Rows from block 6 of the image encoder of a small contrastive image-text model, named by matrix and row number. Rows with one number belong to one neuron. Each number is 128 + 32 x the weight over its row's rms, rounded and kept within 0 to 255. All counts start at 0.
After each neuron's rows are labels from the 100 images, of 14848, where the neuron reaches its largest size: "responds to" is what is common among them; "peak on" is the class under the peak. Only what is clearly more common there than usual is listed. The data: close-ups of made-up surfaces with and without defects. In brackets: how many of the 100, against the usual share in percent.
# gate: MLP gate (encoder.blocks.6.mlp.gate.weight, 336x128), inputs 0-63
# fc1: MLP up (encoder.blocks.6.mlp.fc1.weight, 336x128), inputs 0-63
# fc2: MLP down (encoder.blocks.6.mlp.fc2.weight, 128x336, transposed), outputs 0-63

gate.288 [119 120 158 123 120 118 162 120 108 106 136 150 126  61 202 109 114  89 132 151 130  97 127 131 158 149  98  76  76 154 114 185 115 136 153 144 120 190 155 119 148 137 126 126 102 137 111 114 174 157 127 148 162  64  98 164 176 131  87 104 121 114 131 110]
fc1.288 [118 108 149 138 150 132 155 118 105  56 167 142 131  75 174  65 191 118  98 137 174  82 135  82 140 115 129  82  89 127  97 193 103 133 144 114 140 157 147 112 158 171 145 123 158 128 125 150 152 120 134  87 143 174 134 166  85 144 144  93 126 128  86 157]
fc2.288 [128 145 146 130 143 103 142 130 108 121 144 163 113 144 176 158 117 113 147 169  98 115 134 150 133 108 106 118  99  86 129 144 143 182 131 122 144 119 136 121 105 176 144 142 123 154 139 124 102 170 153 217 142 100  81 159 209 121  65 162  92 245 177  96]
responds to: wire mesh (52 vs 10.6); stain (46 vs 10.8)
peak on: stain (43 vs 0.6)

gate.227 [137  72  87 111 177 159  91 122  91 207  85 186 108  78 149 132 169 148 143  57 135  36 153 131 120 128  91 115 156 136 135 114 138 106  97 136 103 174 153 177 163 127  97 137 136 119 124  92 115 112  80 153 111 143  57 130 144 129 195  78 130 123 175 176]
fc1.227 [126 159 135 138  98 101 176 113 161 160 132 128 109 146  87 136 108 108 153 178 127 142  61 111 132 110 123  84 100 121  86 167  93 189  78 211 151 115  77 114  85  92 150 147 135  69 128 121 100 128 117 173 125 135  94 110 114 153  98 136  73 138 115 112]
fc2.227 [104  58 108  66 120 116 106 150 118 174 106  61 128 144 119  79 133 127  99  64 111 149 104 106  99 136  97 110 162 133 168  89  81  49  99 108  79 117 115 121 109  88 119 109 137 134  91 157 127 145 141  38  86 146 147 115 114 116  98 124 127  22 118 124]
responds to: circuit traces (96 vs 10.9); smear (56 vs 10.8); stain (44 vs 10.8)
peak on: smear (53 vs 0.6); stain (44 vs 0.6)

gate.177 [134 128 107 124 126 118 132 164 107 142  84  71 138  88 107 161 111 114 124 101 106 149 108 103 133  97  76  73  98 140 126 187 175 158 138 103  61 156  94 128 167 102 176 118 144 112 102 181 139 183 147 172 114 134 152 142 125 135 169 108 152 137 155 155]
fc1.177 [143 108 166 149 113 144 118 118 110 166  97 143 171  99 134 187 111 141 121  70 139  89 121  75 153 141 192 151 129 150 118 142 120 112 177 105 101 204 155 145 170 154 150 135  97 103  69 122  71  99 114 107 100 150 122 145 113 164 139 173 111 173 120 181]
fc2.177 [117 136 113  85 146 104 114  83 138 172 120 101 152  92 146  85 120 124  89 135 127  84 107 164 124 163  90 115 100 177 103  87  76 119  67 107 123 111 116  86  95 120 177 115 110 218 103 119 119 151 101 123 140 170 152 121 113 135 130  69 133 110 108  97]
responds to: tiles (83 vs 11.3); smear (67 vs 10.8)
peak on: smear (53 vs 0.6)

gate.22 [169 167 124 180 150 123 127 114 168 140 150  82 183  89 113 129 119 132 129 139 153 200  76  88 137 142  90 104 100 131  89 140 183 153 131 140 165 116 105 115  73 159 227 175 131 110  58 178 134 141 135  84  69 139 141  82  74 163 153 131 123 145  96 148]
fc1.22 [113 160 136 129 103  96  81 155 107 127 174 148  72 162 134  63 100 136 118 102 107  68 117 215 110 147 106 135 144 109 165 145  93 146 106 112 111 103 127 151  96 115  84  59 121 113 171 161  98 116  81 148  98  86 130 151 142 141 114 158 128 111 118  66]
fc2.22 [ 87 109 128 124 108 124 127  89 116 119 111 138  88 132 152 111  96 145 203 139 119 121 114 154  98 114 131 146 102 169 112 168 188 152 186 131 126  84  74 121 114 141 150 157 104 195 159 102 136  66 152 144 130 114 119 125 163 110  84  92 120 142 105 109]
responds to: circuit traces (44 vs 10.9); dent (40 vs 11.3); wire mesh (35 vs 10.6)
peak on: dent (26 vs 0.4)

gate.247 [127 118  43 116 104  53 109 181 123 125  87 134 122 122  99 157 201  71 160 147 164 155 107 191 169 156  95 156  97 127 131 130 114 157 119 113 168 146 123  95 136 120 134 144 101 148 213 141 122 135 157 139 122 144 117 138 114 148 180 136  89  99 135 118]
fc1.247 [145 136 133 111 113 163 109 134 153 161 142 166 124 114 126 150 126 175 167  58 100 120 153 170 168 120 128 140 133 104 106  93 124 158 137  60 149  95 141  95  98 110  90 118 111 195 155  93 141 109 217 173  85 153 119 140 111 161 121 111  79 168  99 177]
fc2.247 [ 93 105 145 129 155 117  96 107 170 168  90 126 133 104 138 104 154  83  92 104 100 122 122 158 124 129 105 130 109 119 133 111 147  54 130 112  82 169  77 171 124  96 121 132 114 104 154 145 104 138 101  48 118 173 108  83 102  73 143 116 161  19 108 133]
responds to: hole (93 vs 11)
peak on: hole (38 vs 0.1)

gate.77 [142  69 112 134  97  46 129  83  99 138 117  99  76 146  96  54 120 122 135 144 144 136 136 130 175  99 117 113  96 145 150 103 122  78  42 111  74 142 125  99 162 134  96 110 120 117 100 179 107 148  93 103 145  95 130 144 132  78 124 119  64 112 149 116]
fc1.77 [141 140  90 139 172 156  99 124  75  84 132 137 103  60 110 140 161 126 150 134 126 139 107 157 117 186 172 123 150  89 129 129 159 107 123  95 125 120 193 175 131 102 174 148 119 102 111 159 118 116 101 172 117 136 129 145 172 133 173 190 219 212 156 125]
fc2.77 [109  99 109 146 103  90 139 145 160 101 159 111 130 173  54 103 137 145 146 146 135 173  98 134 156 144 181 137 110  93 122  76 116 146 140 175 147 119 155 106 168 146  71  87 149 111 150 233 115 149 113 139 154 121 140 127 136 115  97 101  96 155 163  88]
responds to: smear (99 vs 10.8); woven cloth (40 vs 11.4); brushed metal (29 vs 11.2)
peak on: smear (99 vs 0.6)

gate.84 [149 114 113 105 160  68 120  81  95  96 101 188 119  67 147  76 146 110  82 100  90  73 109 149  99 139 123  86 105 135 153 155  57  84  91 121  48 130  93 110 119 134 109  81 126  90 134 190 145 136  83 122 180 114  68 137 111  96 150 110 174 115 123 176]
fc1.84 [121 113 163 143 124 233  71 127  99 100  97 126 108 133 115 158 122 173  71 158 108 115 157 195  79 144 118 108 154 125 121 137 128 156  66 173  74 122 120 155 115  86 106 144 124 187 138  81 135 129 157 140 139 100 117 119 168 133 150 126 174 104 148 125]
fc2.84 [122 106  93 139 106 120 150 131 158 142 114 142 145 115  98  59 178 149  96  97  91 127 114 154 140 143 119 121 104 113 139 152 113  87 167  67 160 122 131 113 133 136 152  64 177 142 131 227 137 136 167  39 168 136 129 104 117 138 129 132 130  23 126 166]
responds to: bright spot (94 vs 11.1); leather (82 vs 11.3)
peak on: bright spot (51 vs 0.1)

gate.106 [144 100  73 146 158 110  62 113  82 161 107 101 117  98 171 115 147 135  84 109  97 134  69 143  86 152  67 108 104 144 146  74 143 125 139 186 115 187  92 134 151  92 160 132  69 148 122 155 134 189 120 124 128 133 135 156 127 110 139  77 169 100 158 167]
fc1.106 [116 149  96 148 161 150 125 136 138 199  97 183  97 116 163 112  99  89 160 105 143  58 124 102 179  91 138 155  92 106  81  96 191 151 112  87 120 103 108 150 130 172 136 144 169  75 107  94 110 118 115 100 152 146 141 172 133 148 152 189  81 191 129 170]
fc2.106 [169 157 103  95 146 150 109 163 114 122 142 113 126 170 153 169 125 178 166 114 119 185 144 143 116  39 158 159 217  88 188 119 165 157 167 138 139 157 131 133 147 174 150 160 135 179 134 101 139 159 167 139 124  56 146 174 152 127 133 149 130 112 104 112]
responds to: hole (49 vs 11); smear (47 vs 10.8); tiles (47 vs 11.3)
peak on: smear (47 vs 0.6)

gate.256 [145  72  82 100 126 107 112  99 131  79  82  95 113 102 138 161 125  87 114 122 112 150 103 134 149 118  76  82 128 147 189 126 117 108 140 165 121 164 165 145 133 105 164 149 138 132 116 161 102 192 157 105 148 109 102 188 148 125 107 134 160  75 172 116]
fc1.256 [117 174 151 155 167 163 141 128 161 113 155 182 123 173 142  75 114 123 159 103 169  56 171  95 114  83 160 171 147  86 105 145  88 148 153  88  88 105 113 113  51 149  90  95 158 140 136 111 179  75  90  90  90 197 178 122  61 159 143 134 133 133  61 157]
fc2.256 [ 68 124 138 117 129  97 137 143 166  83 113 106  96 141 141 119 123  91 129 121 121 102 105 108 144  80 176 176 143 148  96 113 139 114 112 110 148 127 141 146 147 150 123  95 158 164 110 179 106 121 141  86  73 101 158 116 139 132 107  28 112  69  98 126]
responds to: dent (84 vs 11.3)
peak on: dent (84 vs 0.4)

gate.79 [108 160 147  43 163  79 133 102 117 119 121 162 121 152 170 125 155  99  92 119 166 122 144  96 117  92 104  50 124 102 159 110 166 100 108 172 145  98 144  83 146 160  86 118 119 173  83 129  91 130 146  54 102 147 102 182 103 131 143 130 121  86  96 139]
fc1.79 [156 144 189 135 119 174 180  87 157  79  84  91 161 114 159 120  71 112 143 155  75 182 141 151 194 122 114 135  67 161  99 158 155 134 105 123  90 162 133 145 139  83 104 121 127  83 121 147 186 159 116 132 136  93  91 132 148  46 141 135 100 102 138 148]
fc2.79 [108 122  53  98 101 117 123 158  68 180 142  79 146 104  84 146 129 111 157  78  68 125 170 164 125 109 115 125 129  78 153 146 106 108 113 126 131 147 137  92 117  83 130 141  85 172 170  98 132 158 169 140 138 103 128 106 142 143 115 114 147 106 169 150]
responds to: bright spot (77 vs 11.1); wire mesh (41 vs 10.6)
peak on: bright spot (76 vs 0.1)

gate.263 [ 76 106  95 144 124  96 132 113  94 152  95 149  87 102 155 126 125 138 110 136  78 159 127 177 103 115 126  92 136 126 156 166 122 135 120 174 100  99 123 126  83 111 140 112  96  86 129 126 153 150 133 186 113  72 131 128  96 143 167 134  49  86 126 163]
fc1.263 [ 93 158  64 159 142  86  49 172  45 165 138 168 158 145 122  76 104 124 124 113 101  96 116 116 100 163 147 110 130  95 142  21 117 178 130 119 126 119 134 134 117 101  72 107 124 146  96 112 138  98 116 142 152 164 166 157 180 161 186 143 147 155 142 101]
fc2.263 [110  88 136 107 108 148 171 116 130 118 142 148 131  98 122 117 133 126 145  97 125 143 110  86 121 137 176 194 124 160 100 166 143  57 147  94 161 153 102 109 145 178 166 100 152  91 182 129 133  77 115  41 142 146 110 119 109 112 105 117 141   7  77 207]
responds to: tiles (88 vs 11.3); smear (32 vs 10.8)
peak on: smear (27 vs 0.6)

gate.173 [ 82  95 114 109 144  66 151 124 106  96 116 123 115 147 148 105 112  82  97 110 152 105  94 123 139  51 110 103 142 122 146 150 147  64 140 149 126 151  97 108 117 138 131 124 148 128 195 172  95 158 146 145 157  91 120 123 125  52 145 126 126  78 160 102]
fc1.173 [134 101 144 139 149 148 154 130 147 104  80 112  79 109 110 118 122 132  74 150 152 114 101 155 114 116 145 111 181 111 129 124 124 126 185 137 128 183 151 130 155  45  93 101  91 107 168 151  80 103  56 187 123  86 130 164 119 100 132 161 187 185 113 143]
fc2.173 [ 91 158 135 172 123 124 156 129 168 121 198  90 125 132 119 157 133  94  91 145 193 160 146 108  95 135 126 191 113 114  78 116  77 120 108 229 170 106 132 103  87 118 137 106 148  97 113 243 145 112 117 106 166 111 105 155 115 100  81 103 136  63 159 134]
responds to: hole (85 vs 11); tiles (39 vs 11.3)
peak on: hole (85 vs 0.1)

gate.211 [110 136  72 110 113 104  78 104 154 149  94 175 173 127  91 162 206 121  50 136 154  88 126 179 142 145 124 155 166  86 103 124 113 107 137 148 149 141 135 106 116 118  88 141 120 177 147 120 122 125 126  86 131 167 115 119 117 113 171 146 129  90 107 148]
fc1.211 [118 103 111 154 168 172 111 188 143 122 126  60 140 140 128 141 128 175 117  85 134 136  53 137  82 111 175 152 134  95  86 121 118  63 134  94  98 128 189 157 148 101  95 127 139 148 113 165 129 113 111 105 130 159 169 188 144  88 138  89 190 139 142 150]
fc2.211 [154 149 102 160 121 136 111 121 128 121 114 162 122 149 151 145 130 112  77 185 113 138 193 135 134 105  71  67 174 113 136 130  91 169 136 168 134 105 170 129 108 120 100 125 165 103 160  55 141  91  62 193 125 142  91  95 161 132  95 178 113 180 156  41]
responds to: scratch (55 vs 10.9); dent (44 vs 11.3); circuit traces (40 vs 10.9)
peak on: dent (42 vs 0.4)

gate.243 [128 125  90 146 145 102 100 109 104 107 154  91  83 109 132  94 118 133  98  87 157 121 109 146  91 155 105 117 146 133 175 112 180 107 129 148  87 201 117 130 116 112 154  90 153 179 101 154 112 136  85  62 125 103 112 166 147  83 102 122 134  79 112 101]
fc1.243 [133 128 126 157 157 121 141 190 108 167 112 119 108  83  99 101 120  85 130 147 148 120 144 150 108 125 128  90  84  86  92 212 114 140 124 126 145 147 138 141 163 102 162 103 120 120 125 217  84 152  99 188 135 107 121 162 115 119 156  56 133 147 133 165]
fc2.243 [135  95 125 131 111 123 114 110  35 117 107 161  90 136  92 103 128 135 107 127 108  84 135 107  79 223 135  89 155 129 149  77  84  80  80 145 104  88 146 121 103 119  97  99  68  91 120  88 126  88  82 103 139 171 141 106 125 126 106 164  88 129 165  90]
responds to: hole (100 vs 11); leather (33 vs 11.3)
peak on: hole (91 vs 0.1)

gate.38 [153 104 121 167 154 103 143 184 147 149 142 130 112 153 190  65 146  86 119 127 132 122 152 183 132  91 156 121  85 143 106 126  97  94 125 131 153 154 127 140 108 167 167  91 107 116 153 126 103 123 112  95 188 132 108 163 142 112 108 100 113 116 151 143]
fc1.38 [127 104 107 137 160 119 101 170 163  59 153 138 126 141 178  78 141 121 155  74 125 118 123 165 133 142 218 131 104 194 107  93 111  74 131 109 128 146  97  97 127 198 110 109 118 157  89 135 141 131 186  43 199 117 173 119 143 142  93 140  95 131 110 129]
fc2.38 [163 185 101 160 143  80 147 156 162  74 146 142 142 133 113 150 139  81 187 172 107  72 184 145 127 127 140 137  74 102 103 149 156 182 156 125 159 135 114 143 116 133 154 148 150  83 137  96 138 142  91 214 102 111 134 165 184 154  90 159 102 196 170 136]
responds to: circuit traces (41 vs 10.9); smear (34 vs 10.8); wire mesh (31 vs 10.6)
peak on: hole (29 vs 0.1); smear (28 vs 0.6)

gate.8 [119 112  67 145 120  90 164 216 101 119  74  63 156  91  91 179 118  88 121 166 179 138 124 119 146 159  91 126 103 159 119 138 117 137 117 164 157 239 145 187 124 149 159 136  94 119 157 118 142 126 121 158 151 132 101 121 164 110 169 114 113 138 154 108]
fc1.8 [ 80  99  90 164 114  78 118 130  69 134 125 127 120 110  97  97 129 144  54 158 137 142 120 156 110 156 165 106 186 144 134 105  96  60 131 160 141 157 155 132 179 100 177 130 113 152 108 170 125 141  83 117 163  86 131  87 136  70 144 114 122  77 157 115]
fc2.8 [165 117 127  98 136 117 162 105  73 105 157 114 140 155 151 155 117 107 112 126 139 137 132  82 147 138 137 127  96 160 117 145  84 154  63 119 161  60 139 108 103 137 132  98 103 106 135  79 143  96 108 192 121 151 168 131  96 148  91 133 145 253 135 136]
responds to: hole (95 vs 11); woven cloth (28 vs 11.4)
peak on: hole (57 vs 0.1)

gate.18 [136  85  84 102 129 108 152 118 130 165 145  90 143  61 127 124 127  88  87 172 108 154  57 135 129 122 108  96 105 113 114 110 140 118  99 121 166 172 107 145 156 101 161 142 106 132 110 185 143 168 108 143 118 107 136 112 113  70 145 106 160 147 159 184]
fc1.18 [131 123 127 149 221 126 125 169 165 163 151  96 121 132 158 103 150  97 192  77 179 169 115  98 146  84 123 139  45 137  97 132 153 104 142  79 160 151 119 186 151 160 139 115 139 107  70  93 130 154 132 113 150 144 162 167 121  97 114 113 169 158 113 188]
fc2.18 [143 182 129 102  90 154 135  81 178 184 128 122 146 115  28 116 160 168  90 138 130 125 102 100 115 129  80 112 208  91 124 147 140 124 142 166  61 158 154 122 143  94 121  89 157 146 102 145 116 130 158 118  88  81 125 154 106 155 180 132 120 117 113  89]
responds to: smear (96 vs 10.8); wire mesh (83 vs 10.6)
peak on: smear (87 vs 0.6)

gate.127 [ 91  71  82  87 105 130 143 116 109 132  59  99 151  69  90 134 115 151 107 159 117 105 118 126  91 124 153 116 182 119 170 118 104  82 107 138  78 183 142 142 130 135 125 214 167 135  79 135 170 175  86 155 135 103 113 103 120  83 164 115 156 140 116  97]
fc1.127 [113 180 101 138 157 119  76 204 112 124 197 143 110 158 106 135 122 141 107 158 161 108 120 161 127 174  78 212 148 131 127  82 110 104 175 111 154 183 145  99 174 132  97  64  88 188 131 130 132  99 128 116 133  91 181 142 153 110 117 136  94 130 120 155]
fc2.127 [ 94 109 129 107 124 166 103  87  90  96 109 128 106 179 120 111 122 162 133 116 152 180 118 136 145 161 173 111 145 154 100 105 104 108  97 160 143  72  98  80 104 152  79 159 164 156 117  69 122 154 140 125 139 151 147 120 158 128  87 122  94 147 116  74]
responds to: hole (83 vs 11); leather (45 vs 11.3)
peak on: hole (57 vs 0.1)

gate.92 [144  94 115 139 124  93 130 136 164  82  97  88 151 150 151  68 153  51  56 171 118 119 106 165 120  86 145  95  41  92 103 111 134 115 146 130 121 131  98 110 142 142  87 166 146  90 135 142 178 135 102  75 133 136 130 159 106  99 190 153 133 121 134 146]
fc1.92 [125 137 148  86 169 151 122 172 159 170 106 111  92  88 147  99  74 185 151  95  93 184 164 114  77  72  84 106 147 107 145 126 107 149 143 135  49  55 118 108 129  73  77  70 150 173 119 115 145 141 145 162 107 135 140 147  48 120  84 100 152 108 113 180]
fc2.92 [ 82 141 118  92 119 156  85  93 125 118 160  86 174 129 110 104 118 131 142 138 134 140 123 106 119 117  96 149 170 148 132  98 131  91 114 157 129 143  98 142 141  46 128 163 121 154 120 153 150 103 125  62 113 148 129  64 108 137 126  94 128   0 125 105]
responds to: circuit traces (58 vs 10.9); scratch (43 vs 10.9); bright spot (41 vs 11.1)
peak on: bright spot (31 vs 0.1)

gate.176 [104 119  90 175 110 148 110  97 100 111 125 190 157 146  88 182 204 132  83 109 160  97 167  88 183 148 117 147 182 132 121  64  97 136 127 193 145 111 137 114 146 125 152 101 118 149 129 116 151 137 129  86 160 206  69  96 140 161 191 143 111 107 129 127]
fc1.176 [119 109  74 104 116 137 125  82 174 124  65 171 141 110 130 158 151 144  94 124 109 164 153  98 164 190 115  97 119 196 125 105 107 110 152 207 130 117 121 109 140 152 168 146 127 184 160 136 145 178 174  79 179 149  79 107 126 124  90 145 103  54 129 137]
fc2.176 [ 87 116 169 134 128 159 113 164  41  96 133 137 119 131 161 129 214 128 145 122 198  79 134 143  95 130 174 131 109 133 137 173 129 124 136 115 133 168 177 147 143 152 125 119 168 108 151 198 103 127  98 131 117 127 151 193 122 137 137  98 121 156 134 129]
responds to: dent (100 vs 11.3); woven cloth (36 vs 11.4); wood (33 vs 11)
peak on: dent (98 vs 0.4)

gate.54 [133  62 121 138 135 147 113 199 138  30 136 119 102 153 128 106  99 101 132 133 152  98 104 106 106 146 113 144 161 149 107 115  90 124 156 107  88 155 197 115 186 135 123  66 106 143 170 142  73 116  97 116 143  97 171 164 131 122 109 116 118 106  98  87]
fc1.54 [ 91 173 119  96 134 125 129 102 179 153 133 146 122 120 128 165 122 122 176  40  94 134 123 108 170  97 127 144 151 102 114 106  76 126 103  82 152  68 123 131 132 133 115 115 175 173 105 146 127 107 214  67  86 152 196  77 117 122 139 133 122 126 115 168]
fc2.54 [156 134 141 100 134 140 109 188 184 148 173 124 171 102 145 103 161 100 115 107 120  77 197 165  96 116 120 119 143 105  85 177 141 116 135 101  99 155 163 152 138 143 101 125 106 122 174 136 152 112 102 119 109 157 138 134 131  54 110 119 126 103 100  98]
responds to: hole (95 vs 11); circuit traces (39 vs 10.9)
peak on: hole (39 vs 0.1)

gate.281 [135  93 165 106 116  81 119 100 176 140  99 104  54 135 129  77  99 115  65 134  90 143  86 150 123  74 126 107 124  94 123 167 204 120 112 131 108 142  86  84 148 145 160 195 179 146 128 156  75 157 165  93 144 103 135 112 104 131 129 138 112  99 126 166]
fc1.281 [146 165 140 118  76  96 136 113 151 156 172 112 146 145  72  71 130 161 168 166  76 160  94 111  97 106 158  94 142 131 117 181 154  99 141 195 124 109 144  68  42 218 119 117 167  97 162 147 134  94  48 138 193 105 133 161  89 122  76 152 151 108 122 125]
fc2.281 [161 122 127 114 137 158 158 125 157 116 106 118 141 125 182 202 148  93 143 120 163  64 126  93 167 104 110 139 101 153 157  56  90 110 128 120 119 176 106 162 106  86 144 105 143  78 138 227 120 136 159  93  95 111 125  89 122 128 125 119 113  45 105  90]
responds to: smear (100 vs 10.8); circuit traces (55 vs 10.9)
peak on: smear (100 vs 0.6)

gate.167 [112  79 135 144 113 143 148 158 170 124 117  69 151 100 125 168 134 112 103 102 108 149  78 111 142  70 155  74  99  95  99 164 195  85 150 111 131 153 194 112 166 113 141 174 126 107 134 121 117 127 106 151 117 129 154 169 103 111 146  98 117 147 167 157]
fc1.167 [108 130 124 134 136 152 139 145 176 120 147  55 150  99 147 147  98  97 123 108 110 119 100  76  36  90 145  58  96 118 105 154 170  95 157 115  58 142 122 130 194 104 208 137 158 116  79 166 128 117 185 170 110 143 147 177  88  80 137 104 129 159  96 199]
fc2.167 [112 150 145  84 122  99  70 118 129 113 108 149 136 127 120  95 164 175 115  69 103 109 129 179 115 202  97 130 116 206 156 111 123  75 131 118 125  93  53 133  68 148  75 101 101  92 146  68 139 119 140 101 126 106  84  79 148 125 112 135 124  74 131 115]
responds to: wire mesh (72 vs 10.6); dent (46 vs 11.3); smear (35 vs 10.8)
peak on: dent (39 vs 0.4)

gate.6 [ 87 131 131 134 139 147 149  74 133 103  71 150 158  81 151 168 148 123 103 148 138 118 146 140 198 141 133 109 216 162 187 113 115  99 128 138 133 146  94 134 125 134 142  82 123 129 144 118 142 136 121  68 129 132  66  66 138 110 148 168 100 108 119 104]
fc1.6 [180 150 124 149 140  98 129 113 124  90 111 163 173 105 112 115 192 139  99 160 189  85 188 132 134 152  97 178  99 149 139  94 154 104 136 125 145 161 130 105  98 177 139 132  46  97 156 116 133 145 165  95 138 159  74 147 109 159 129 105 151 134 123 125]
fc2.6 [146  53 108 112 105 146 108 152  58 100 135  73 124 169 129 158 169 109 150  42 132 141 108 100 194 162 135 147 107 138 131 116 123  98 132 161 124 145  96 129 142  58 172 104  50 119 105 170  87 170 158 110 142 132 137 100 107 132 102 163 110  86 116 171]
responds to: dent (99 vs 11.3); wood (55 vs 11)
peak on: dent (92 vs 0.4)

gate.32 [152 116  94 105 147  88  67  87  95  79 112 106 114 144 142 168 130 126 146  85  72 132  62  91 135 154 110 140 146 161 147  63 101 135  86 144 101 121 102 103 142 149 117 122 146 184 148 119 101 125 146 102 156 100 149 140 197 153 106 172 119  34 172  68]
fc1.32 [111 131 152 138 142 169 116 115 118 123  87 157 120  99 134  91 181 116  66 111  79  94 152 167 105 146 123  93 177 107  93 145 162 126 151  58  81  98 184 103 127 137 139 111 115  80 126 124 150 126 104 160 164 161 110 170 125 135 191 103 144  86 100 159]
fc2.32 [ 79 116 174 122 158  76 133 148 136 137 184 127 108 157 198 165 162 157 143  91 161 135 190 103 144 111 121 120  72  60 102 132 137  94 133 140 148 125  96 130  94 156 109 105 156 138 142 144 136 115 132  35 151 128 158  83 119 102  77  90  75  77 117 170]
responds to: stain (100 vs 10.8); stone (66 vs 11.3)
peak on: stain (100 vs 0.6)

gate.0 [148 101 132 129 151 140 117 145 116 159 103 116 114 111 112 122 137 139 141 110 123 126 154 114 142 134 152  74 171 105 161 181 139 103 101 146 132 101 155 156 173  84 156  99 166  54  64 141 177 153 103 139 161 155  64 157 116  88 162 142 134 132 156 169]
fc1.0 [112 117 141 178 186 122 106 146 115 170 151 144 153 154 174 155 177 112 132  56 155 141 117 108 154 149 122 101  91 151  94 123 163 158 147 128 205 179 117 207 165 114 174 145  89 118 122 103  92 136 126  90 118 135  97 134 118 177 153  94 124 134 112 193]
fc2.0 [116  57 115  86  68 116 149  95 117 154  83  86 114 117  68 118 137 101 131 102 128 140 119 126  99 140 118 138  99 128 133 110  80  74  95 100 109  99 128 106  83  93  94  89 104 140 107 189  97 101 118  59  68 171 121  92 111 151  99 141 105  38  86 125]
responds to: tiles (100 vs 11.3); smear (91 vs 10.8)
peak on: smear (77 vs 0.6)

gate.203 [148  99 123  36 128 127 127 119 126  54  89 100 139 116 125 146  91 117 106 159  83 186 103  93 146 139 103 134  89 161 145 152 130  85 143 190 114 180 173 101 129 162  99 115 174 157 142 145 164 195 156 168 178  75 133 186 181  92 106 123 154 115 166  64]
fc1.203 [130 168 130 158 136 142 150 159 121 160 162 167 126 159 134 104 126 131 152 133 130 126 141 168  68 120 178 143 142  90 109  75 116 196 122  78 137 126 127 128  93 149 118  89  76  65  85 109 140 108  93 157 110 146 186 110 138 143 143 143 153 167 109 125]
fc2.203 [134  76 146 126 103 156 130 148  94 152 156 146 104  97 127 138 137 147 164  77 158  78 137 158 133 150 119  96 141 135 133 131 111  87  87  67 147 122  90 153 131 129 138 148  94 115 142 102 105  80 124  15 134 121 143  74 137 107 123 124 102   0 101 129]
responds to: stain (54 vs 10.8); woven cloth (41 vs 11.4); brushed metal (28 vs 11.2)
peak on: stain (49 vs 0.6)

gate.333 [133 130 120  79 128 123 124 126  99 149  62  93 149 133  84 168  91 100 118  91 134 128  95  90 110 117 128  79 112 146 146 181 163  71  88 116  76 135 127 127 174 157 216 124 178 129 130 147 146 172 149 140 154 118 109 118 137  77 182  99 103 145 156 156]
fc1.333 [105 141 170 130 115 121 134 137 143 170 103 123 143 147  83 154 118 151 146  76 156  92 114  82 100 150 196 158 100 170 133 178 139 114 134 102  88 138 147 125 221 239 166 131 143 138 124 113 120 120  85 112 172 149 149 103  90 134 139 122 108 137 119 153]
fc2.333 [129 132 127 152 171  90 141  86 169 146 164 130 139  66 149 118 132  57 111 164 122  97 114 162 126 162  87 106  89 182  45 172 105 153 133 116 139 167 116 141  86 108  91 115 122  75 122 123 129 102  88  91 133 141  93 159 114 104 109 113 123  84 105  91]
responds to: tiles (98 vs 11.3); smear (91 vs 10.8)
peak on: smear (89 vs 0.6)

gate.26 [103 119 135  82  65 108 167 137 107 126 103 193 143  82  62 160 165 112  94 137 140  74 155  99 133 120 138  77 164  89 135 127 178 176 128 143 144 169 133 148 169 170 185 110 106 136 156 121 107 113 107  92 134 154  81 149 115 162 172 115  79 141 132 209]
fc1.26 [172 129 144 107 160 114  83 116 178 120  98 122 158 146 156 110 157  91 153 163 109 138  96 169 173 149 152 165 107 128 152 142 119 128 124 179 163  81  60 139 101  98  76 129 149  71 181 106 218 133 112 181 144 143  96 114 119 137 158 151 152  93 100  94]
fc2.26 [ 52 160 126 170 144 144  98 150 110 142 143 107  79 111 140 129 123 131 141  70 103 115 135 118  97 149  98 123 109 136 131 139 143  91 145  95  79 103 165 119 152 159 112 165 114 151 115 150  67 101 164  74 127 134 165 148 123 120 120  97 158  13 150 120]
responds to: tiles (40 vs 11.3); woven cloth (32 vs 11.4); smear (29 vs 10.8)
peak on: smear (25 vs 0.6)